A small image embedding model, trained from scratch.
Model: 4M parameters, arch vit, norm layernorm_no_bias, activation swiglu, patch size [4, 4], layers 16, width 160.
Training: 13700 steps, held-out accuracy 100%.
Rows from block 7, named by matrix and row number. Rows with one number belong to one attention dimension. Each number is 128 + 24 x the weight over its row's rms, rounded and kept within 0 to 255. All counts start at 0. After the name is the row's rms in percent of the matrix's.
# v: attention query, key and value (stacked) (model.blocks.7.attn.qkv.weight, 432x160, the v third), inputs 0-159
# proj: attention output (model.blocks.7.attn.proj.weight, 160x144, transposed), outputs 0-159
v.122 075 [119 108 116 127 124 122 172 112 107 130 124 136 137 145  95 132 107 140 107 169 119 103 182 138 120 133 168 197 104 142 103 113 103 117 146 139 107 131 132 122 127  94 149  89 126 150 146 147 144  84 126 122  83 105 150 170 128 125  99  83  80 170 113 136 105 141 112 119 120 144 102 149 130 124 159 122 174 155 158 111 156 136 130 126 174 147  99 134 150 123 176 133 117 150 137 140 148 170 115 151 126 119 128 141 176 128 105 125 138 123 112  65 131 139 129 167 157  90 112  94 109 111 138 147 107 119 144 151  96  85 122 103  92 134 147 129 146 157 146 106 108  96 145 148 112 125 115 100 138 103  97 115 131 129  93 162 132 145 161  75]
v.123 074 [162 112  91 139 139 151 103 109 138 137  72 134  73 112 185 147 119 115 112 123  72 112 134 102 120 169  68 145 151 156 168  97 128 136 107 175 129 121 115 191 123 138  96 147 120 153 114 122 109 159 134 153 148 144 164 151 121 136 126 156 113  99 159 117 127 135 153 139  85 149 125 114 147 138 144 119 109 125 116 174  81 107 116 120 103 117 111 168 134 130 139 139 110 109  99 156  58 142 149 135 137 135 105 135 145 109 106 124 126 154 147 105 160 117 127 137 129 144 121 139 141 142 121 127 135 118  61 121 149 143 148 122 121 116 138  98 143 117  67 172 155  94 141 131 130 127 148 139  97 115 140 138 124 113 148  88 111 102 122 139]
v.124 102 [126 144 102 107 118  81 107 112 137 159 119 187 153 131 128 152 117 160 135 169 113 150 145 101 113  84 148 157  84 104 185 154 109 160 125 133 142 175 106 137 110 138 123 112  99 135 129 130 112 161 136 149 118 143 125 159 120 118 150 106 144 118 100 138 118 122 140 118 123 138 108  99  91 127 178 168 126 123 159 150 154 118 122  85  92 116 109 116 171 142  92 183 111 108 144 129 112 105 152 109 134 141 142 144 110  94 120 145 148 135 171 146  64 124 112 155 146 174 113 177 143 170 132 118 117 141 130 107  88 121 143 112 126 132 124  72 150 113 111 160 123 110 118 127  80 106 121 101 132 124 152 110 119 129 152 107 113 111  88 135]
v.125 115 [127 145 104 157 150 144  83 124 133 111 117 182 120 150 175 135 132 114 132 128  83 105 120 120 140 164 108 127 133 121 175 125 127 113 111 144 139 135  79 146 103 135 105 115 116 161  92 114 110 153 119 186 135 145 183 112 129  75 113 114 124 104 155 130 109 115 149 129  99 151  86  92 136 177 145 162 143 151 147 121 118 106 127 100 102 130 141 127 152 103 106 154  61 137 135 105  84 116 126 136 123 136 111 154 142 100 121 132 146 152 155 161 113 151 140 148 168 194 117 176 139 185 115 121 145 140 138 124  96 120 104  98 119 126 124 107 141 133  99 160 123  91 151 145 125 110 129 109 132  90 102 120 132 126 157 148 123 136  94 150]
v.126 102 [163 123 124 138 136 169 124 154 134 128 138 127  95  95 190 130 171 105 163 102 118 112  98 126 118 162 105 120 123 161 115 124 141 111 141 149 148 106 142 138 149 110 107 156 176 102 122 139 102 124 147 149 171 123 106  97 139 141 149 175 145 110 179 136 135 128 146 118 124 121 149  96 160  91 132 107  86  75 112 115  70 135 146 119 117 132 149 135  88 121 119 138  94 131  79  94 115 134 154 106 136 141  82 103 119 139 129  86  90 171 181 141 146  97  94 101  98 105 155 119 145 128 115 118 127 112 114 148 148 141 140 131 157 138 102 169 126 105 118 111 136  92 152 103 196 119 129 124  99 128 113 131 138 148 155 115 109 128 134 125]
v.127 069 [156 170 125 132 110 155 103 133 147 149 151 124 113 122 163 120 159 101 161 120 122 143  89  77 136 124  76 117 130 122 136 117 127 155 115 114 132  86 154 120 132 161 117 132 183 140 105 130 121 136 119 123 102  96 132 100 150 130 116 118 128  75 181 169  94 141 137 119 134 147 143  85 143 110 107 119 101 105  96 139 137 135 142 116 103 170 170 127 120 110 105 131  64 158 124 126 162  97 128 113 160  95  84 132 149 107 142 119  83 165 177 160 130 137 117 103 117 112 170 147 151 157  85 103 133 135 142  90 117 112 133 117 144 103  93 130 111 177 138 141 107 100 148 139 170 121 121 134 120 110  82  94 123 150 115 121 123 139 127 108]
v.128 108 [125 137 121 150 101 120 101 145 129 106  72 113  88 158 115 129 152 168 107 125 151 105 112 117  85 119  95 163 157 128 133 141 157 118 116 116 125 115 126 149 129 138 129 132 134 108 103 152 119 132 137 118  46 138 190 110 159 110  81 101 150 124 137 130  61 151  62 120  85 144 149 125 136 200 121 133 142 172 127 131 145 156 125 148 140 131 143 155 136 116 125 131 106 172 176 125 129 120 112 159 126  98 124 165 103 117 148 123 136 127  97 154 110 122 160 151 144 111 100 122 128 141 125 125 138 115 164 129 117 105 119  95  91 103 126 104 143 157 116 151 108 125 163 131 128 144 153 159 162 120  79 107 135 117 157 133 119 148 112 119]
v.129 153 [ 88 143 118 117 132 104 116  92  96 139  94 131 132 136 103 125 135 142 122 156 128 153 126 133 104 114 151 168 142 130 104 138 142 141 114 112 139 103 106 132 100 137 151  98  77 145 128 139 167 128 135 117  70 128 153 135 142 108  83  87 124 128 108 141  92 146  99 127 133 109 125 139 128 162 145 140 182 192 158 148 169 164 110 132 125 147 125 126 174 140 123 138 129 144 167 134 102 117 114 130 111  95 170 189 116  85  99 150 174  97  88 117 107 155 158 168 154 126 113 131 157 117 118 144 121 156 157 137  87 115 118 114  80 130 130  87 128 126 131 132 102 133 139 136  69 147 145 146 164 134  76 116 120 107 117 155 118 129 112 129]
v.130 130 [176 115 126 163 209 115 123 138 107 111 138 114 108 163 153 134 126 102 154 110 139 128 107  91 119 166  81 101 123 171 144 163 130 131 154 171 143 137  94 127 122 128 115 173 124 120 110 109  98 143 152 135 151 125 134 126 119 126 120 168 166 113 157 135 115 120 154 138 135 114 155 105 167 126 145 131  69 105 136 124 118  81 145 137 101 102 138 120  95 128 102 135  99 143  97  84  81 124 180 122 140 136 119 118 123 120  89  81 136 145 135 145 132 153  88  94 131 153 158 145 126 141  92 119 138 126 127 114 112 157  92 153  94 119 110 141 147  94 113 169 160 114 171 136 168 124 147 120 105 138 134 151 129 115 160 108 127 157 122 157]
v.131 105 [145 163 104 163 126 112 101 159 125 106  76 137  97 150 141 125 147 135 105 130 142 153 120 116 125 115 139 130 146 158 143 151 114 107 151 113 130 109 140 131 152 135  97 168 149 132 102 120 120 131 153 158  71 149 137 123 128 119 101 128 154  91 156 167  65 122  79 115  55  93 188 117 153 137 145 129 103 148 105 137 110 138 117 135 109 146 141 108 143 123 105 173  95 139 137 149 101  78 125 149 120 101 172 188 117 140 119 100 121 133  97 163 130  99 157 135 151 147 114 143 109 132 155 102 125 103 132 118 119 139 108 136 104 124 148  94 122 121  95 109 140 169 163 116 143 115 148 152 140 149 104 121 136 170 122  75 127 118 114 161]
proj.122 075 [161 117 156  88 148 182  95 137 150 103  88 154 104 133 126 144 136 121 108 138 128 148 114 129 104 116 143 124 102 133 147 107 126  85 122 144 109  98  61 115 116 121 107 116 144 118 151 127 111 156 139 125 127 144 125 147 103 162 133 131 144  72 134 148 150 156 139 109 122 143 130 130 112  85 153  92 129 129 129 149  87 104  82 100 106 106 128 129 146 163 134 155 168  89  68 145 108 149 123 114  72 128 155 107 158 133 118 147 117 160 122  90 120 149  79  77 100 151 124 166  95 149 159 134 123 102 123 110 155 122 131 148 104 121 131 120 127 108 110 107 183 151 123 168 150 125 100 126 110 112 122 177  99  92 146 131 140 154 138 136]
proj.123 072 [ 96 131  96 100 142 119 122 102  98 122 146 140 146 151 111  99 115 109 140  96 161  93 135 122 132 128 120 108 132 146 166 123 108 143  96 160 139 113 177 121 132  91 131 118 126 148 109 135 134 135 170 141 109 136 127 116  91 107 155 130 174 129  99 129 121  99 149 112 125  89 150 132 122 134 120 130 163 127 125 123 165  98 143 146 143 175 127 120 138 129 128 149 162 137 137 106 157  86 143  89 150 147  99 110 107 153 147 172 157 102 132  98 154  97 124 114 127 154 146 152 155 136  95 165 135  84 114  84  99 113 102 178  85 135  82 157 132 152  94 134 138 127 103 143 178 114 114 101 146 177 155 121 184 164 142  72 119 118 126 143]
proj.124 107 [ 99 117  82 148 131 158 104 123 170 125 102 160 136 116 118 106  92 148 129 107 108 130  78 123 169 159 156 119 100 133 118 131 146 117 145 125 148  79 113 143  93 149 180 135 164 128 126 147 165 133 103  97  94 137 133  87 157 132 138 129 163 129 139 143 111 151 113 101  86 151 107 159 162 180 118 160 133 144 156 112 152 123 119 117 142 110 100 120 118 110 165 114 115 166 157 134 131 111 107 121 125 120 134  97 178 107  91 143 105 177 103 121 135 123 144 109 139 178 116 152 103 150 139 123 103  72 157 118 117 114 144 125 161 107 123 157 145 147 102 135  88 143 102  87 162  92 172 154 121 145 131 151 114 140 132 120 145 143 136  94]
proj.125 097 [138 108  83 144 125  77 136 102 130 163 166  97 127 136 124 121  96 137 123  80 128 141 144 123 138 174 136 138 147 141  81 111  95 126 154 164 161  82 150 125 125  76 161 163 118 163 135 142 149 114 138 118  98 166 176 126 123 137 117 145 133 113 112  99 158 152 120  93  84 102  94 149 141 133 167 146 126 115 166 102 161 146  88 126 104 141 136 127 144 154 115 128 104 130 116 121 131 123 118 123 159  93  88 121 166 135  99 163 125 188 118  99 114 112 124 148 119 139 112 163 136 125 164 160  87  98 122  79 137 100 128 104 148 137 137 155 128 143  90 145 162 145 153 130 166 115 139 101 117 125 164  93 135 114 122 118 133 102 131 116]
proj.126 106 [134 166  95 131  98  88 135 124 104 102 169  61 167 149 135 145 124 145 164 137 167 133 184  74 145 140 130 124 160 127 167 158  92 175  99 134 133 142 178 108 101 107 117 121 102 156  98 107 123 147 137 159 135 134 159 126  96 111 134 124 123 156 125  76 117 110 175 136 155  90 132 111 114  90 136  89 129 121 133 147 146 140 155 136 130 155 143 137 114 112 146 148  91 108 124 107 132 136 153 125 180 169 102 170  81 128 116 138 141  80 137 153 111 120 112 130 135 107 123  82 132 109 118 131 115 155  91 141 119 120 124 156  94 141 114 135 119 125 148 131 160 108 112 118  92 143 119 117 129 136 128 111 161 138 133 130 146 125  86 157]
proj.127 074 [124 177 128 136  89  79 103  92  87  83 182 102 124 165 110 127 111 156 120 125 161 136 151 104 171 168 147 122 175 150 141 105 102 155 130 125 173  92 136 124  97 122 143 126 123 126 106 133 116 132 112 154 113 141 143 124 111 114 155 136 114 153 150 118 135 157 165 112 113  69 127 149  97 114 115 112 166 148 135  94 139 133 154 176 141 166 135 186 104 129 161 142 148 100 124 102 121 140 134 141 129 117 118 144  90 115 106 148 151 113 134 142  78 129 130 102 125 101  84  60 117 109 138 119 127 114 103 148 146 160 120 129 131 145  98 130 119 140 135 115 155 136 124 119 105  95 135 100  98 151 144  99 158 103 145 158 143 114  97 112]
proj.128 095 [167 115 147 121 105 126 133  85 148 145 146 145 110  83 149 117 125 140 107 140  96 143 151 154 146 127 110 134 155 148  90  71  65 131 144 147 110 112 131 151 163 117 117 130 123 150 162 105 139 120 145 116 136 136 151 147 115 118 127 135 111 109  95 119 171 182 156 104 157 100 122 143  80  98 133 129 160 175 126 115 126 139 135 105 156 132 136 123 130 155 152 159 145 118  85 196 158 140 107 135 102 112 144 114 180 136 112 161 105 150 136 144 103 139 114 115 103 124 152 159 148  93 132 127  98 119 120  93 197 137 150 145 148 135 127 101 142 134  95  94 149 135 167 135 114 168 122 113 133  64 128 126 124 129  97 148 138 120 144 152]
proj.129 139 [168 100 139 151 140 135 128 112 120 134  95 187 118  97 136 115 145 111 107  97 110 136  96 147 142 154 126 113 100 119 103 113 137 114 146 146 139 106 108 147 137 151 152 139 138  83 126 119 127 125 122  90 103 126 108 144 119 130 121 139 157 103 117 165 134 168 111  94  89 192 113 127 128 156 108 145 133 145 119 114 120 118 104 121 101  89 105 120 112 147  94 109 154 118 120 172 137 117  98 143  78  95 184  63 181 146 100 173 112 189 113 118 123 137 137 116 141 138 145 174 107 136 149 137  96  86 130 138 137 118 152 130 172  82 149 150 138 153 110 119 131 134 129 121 142 126 134 129 136 123 158 132  89 165 156 143 139 153 180 126]
proj.130 119 [117 141 115  96 104  82 139 113 128 136 155 136 146 120 115 125 106 126 184  94 130 117 143 112 115 166 146 114 170 141 112 142  90 171 120 106 119 147 141 161 134 129 139  92  89 146 104 100 175 149 136 166 154 156 143 113 117 103 171  69 143 122 114 122 115  85  95 108 131  75 116 103 106 128 128 146 132 110 152 132 131 125 156 133 114 142  99 127 102 131 150 123 106 141 156 136 139 124 132  92 187 111  79 164  94 125 136 176 175  89 130 150 142 130 123 156 148 135 145 145 169  75 127 155  75 108 108 122 112 143 119 104  93 118 112 139  88 122 133 169 108 105 125 105 131 140 133 103 132 154 135 111 117 153 132  91 129 128 118 155]
proj.131 093 [117 133 133 134 112 127 103 143 112 137 164 122  91  85 117 117 131 119 105 120 114 133 151 184 106 147  90 139 147 108  63 120  91 170 147 167 103 142 129 164 137 160 167 117 105 134 118 123 143  72 150  73 132 153 157 112 133 107 121 135 113 155  94 115 164 140 136 104 117 130  94 161 120 166  81 139 148 129 154 134 168 152 148 133 152 155  85 100 115 128 122 123 107 119 138 129 163 147 127 113 179 130  95 122 155 126 127 153 152 132 124  71  96 132 112 134 114 109 122 161 151  84 135 148  93 150 125 109 175 128 118 148 127  95 126 122 126 127  70 139 114 131 121 138 110 129 156 159 109 122 116 124  91 153 111 155 149  98 164 129]